A small contrastive image-text model, trained from scratch: 1.5M parameters.
Rows from block 17 of the image encoder of a small contrastive image-text model, named by matrix and row number. Rows with one number belong to one channel. Each number is 128 + 24 x the weight over its row's rms, rounded and kept within 0 to 255. All counts start at 0. Numbers have three digits each.
After each channel's rows are labels from the 100 images, of 14976, where the channel reaches its highest value: "strongest on" is what is common among them. Only what is clearly more common there than usual is listed. The data: rendered made-up planets. In brackets: how many of the 100, against the usual share in percent.
# conv1: bottleneck pointwise conv (encoder.blocks.19.conv1.weight, 64x128x1x1), inputs 0-42
# conv2: growth 3x3 conv (encoder.blocks.19.conv2.weight, 16x64x3x3, transposed, each kernel summed), outputs 0-15

conv1.13:115136156141113097160144136141094112139146115134164126116183166139140142100125124129163153120126108134144132117138146133116166095
conv2.13:112136176089123157137157138121114148169123110103
strongest on: glowing rim (86 vs 40.1)

conv1.46:135130090113121122131099154110085099099121118116158149118109136145118110134142111152086104103144143094151114153113122125116150134
conv2.46:110107096130121137102104134164125141105084150089
strongest on: rings (81 vs 33.7); ocean world (35 vs 14.4)

conv1.29:111126138148101130184131163169124100139131119093172167110100135097121089122114118188126123126117111090105103135133128127139095125
conv2.29:082086124098102120108130167143117134099110113123
strongest on: moons: three (57 vs 25)

conv1.19:136110131133128131113089122134124114136125135125130080120091150139112132128126131149186123140159119139130159132116095144098136120
conv2.19:096150172121098153127137119093111113081131132132
strongest on: moons: three (87 vs 25); rings (64 vs 33.7); ocean world (44 vs 14.4)

conv1.11:116118111112102100109151132120101136100148106121126126128085100133147122133138125153134116116154143145096129126146114130129123119
conv2.11:162156160140139115150177159122167140130127134114
strongest on: moons: three (59 vs 25); cloud-covered world (33 vs 14.5)

conv1.27:115121119114114126122098127129145122109121110122119131134157140162108151115106143158162109174133145096126135116139110122121126089
conv2.27:130069137147173109116100143135158132112125134106
strongest on: glowing rim (91 vs 40.1)

conv1.42:135115124190126180110108130121099118121124104118146127175113130195134128181122120167133154138129142104153129158097151128120124161
conv2.42:160109091097155095121108134165155156111135136128
strongest on: ocean world (48 vs 14.4)

conv1.10:126108142147138162087137120124117133131123121116131100135159153121108098142115105135088156123114123144160100142111110106079134085
conv2.10:138111131128122092085144159143141140175118089128
strongest on: moons: three (63 vs 25)

conv1.50:107119181082133146111127169140134155143127152152141104147108123162110103124123134124118103140115112139159087124134128139118107110
conv2.50:129140156098145084097168145104147137151135104115
strongest on: glowing rim (94 vs 40.1)

conv1.48:119107137166105135142123108107116144122120168101101138112153138142115131160103115124107127111099121120116119165098146160148157143
conv2.48:126141121151154128099105134162090098104088102128
strongest on: rings (83 vs 33.7); moons: three (56 vs 25)

conv1.24:142143080133102112078126099154136152160140097153149137130110153130167123127122178131145123099157121107140173178107115085164096136
conv2.24:183095154133129090150132129141137139149138166134
strongest on: moons: three (56 vs 25)

conv1.26:116138137123093153160124149145149131142145119099164153132074110151108138128139141104143102131127106080092125137086111157125122149
conv2.26:123116078187101139159134103134116115139137133128
strongest on: moons: three (84 vs 25)

conv1.22:140095090144148122118079142140149110134087118180141125156144129161141111175147119157174108098123095116106155135142139119130132117
conv2.22:145087128109108105112101093135104098161161130129
strongest on: cloud-covered world (40 vs 14.5)

conv1.44:089102155147102182160115108149120142100172112099166105111123133133136120126104117127140107103091108152152151081184096137144159110
conv2.44:120094138141137141166160153160129143151083140107
strongest on: moons: two (53 vs 25)

conv1.3:137134131142118135121133145132140129156159136111128095145138131099146165144124130145157108176110059144155131150120114098127143150
conv2.3:108143129178118109153112129153121116087110117169
strongest on: moons: three (94 vs 25); desert world (31 vs 13.8)

conv1.62:113145140144146090134123107145100132068145138148117122134136136110152125133139131090116104133123145140120155121143159145112093113
conv2.62:135115098164142183138154165134119124107132151108
strongest on: moons: two (54 vs 25)

conv1.35:131109104148114122115144129102100118102126125106141108146142122103124105147119106135152119147134127167145144117139136099134117114
conv2.35:097142141122116148161175164128159137154130134159
strongest on: moons: two (50 vs 25); moons: three (50 vs 25)

conv1.34:157104145132137139088086164073175098141126195093103124125124128133129145147144126118103124159171135127125122096140081109099177137
conv2.34:107125125110168153126139133073180145130122127135
strongest on: moons: three (52 vs 25)

conv1.45:117123101110119132139127114147133145151086112123146073114111121136115138121126095117112140148140117095118119112148101144133184105
conv2.45:128142082128142152132087141084137117135141153092
strongest on: rings (70 vs 33.7); cracked ice world (38 vs 14.1)

conv1.15:112116125126136121138125077126123143149134082126088118111166172131133152131129122130117068121106122128149154125151109127129121156
conv2.15:164113093154154116134108170139144126112102103158
strongest on: cracked ice world (57 vs 14.1)

conv1.7:135139167113099124133119149140074162104119122162119149143116123103140163130150091119121139183063135165133124122123121106121150130
conv2.7:129133085089082102140098157127121128137148139151
strongest on: moons: three (100 vs 25); rings (70 vs 33.7)

conv1.38:151136151150110123109085129132112099116128127097111118113121115136163123120148082119113145142126110077144120121118131137131125129
conv2.38:127132148133126167132187146145155155146143126095
strongest on: moons: three (53 vs 25)

conv1.57:145101150142120189158111141119130075100107155093117126128140125126156121109112135105128155128090127145117123098141113126128111128
conv2.57:120129093131153150157139110182115131164119141098
strongest on: rings (75 vs 33.7); desert world (32 vs 13.8)

conv1.41:151161134139127160126121121090138105112139106133141129125097114095145131131116110143138123176120106114177103125122122154089132167
conv2.41:104144177132105126107143080124109162142135145151
strongest on: rings (85 vs 33.7)

conv1.37:135100179163150131074105048140101102107144115139104165122121119169105141108105136123102130141131090127121164157149193105105127124
conv2.37:144102082127100083109125154096113128151146141130
strongest on: moons: three (100 vs 25)

conv1.25:156157156113140121106137125141104141143133140102125129071099096119152101160165131091156134123136097076095168112120117133101150124
conv2.25:112141154132111124108118169107136122114144061114
strongest on: moons: three (100 vs 25)

conv1.60:114150110146210150141151142138170129158145131124110122143110108097141168154163110162144141138131127147092095154124125118089135136
conv2.60:120159146114093147128149143126138098086167146157
strongest on: rings (80 vs 33.7); moons: three (61 vs 25)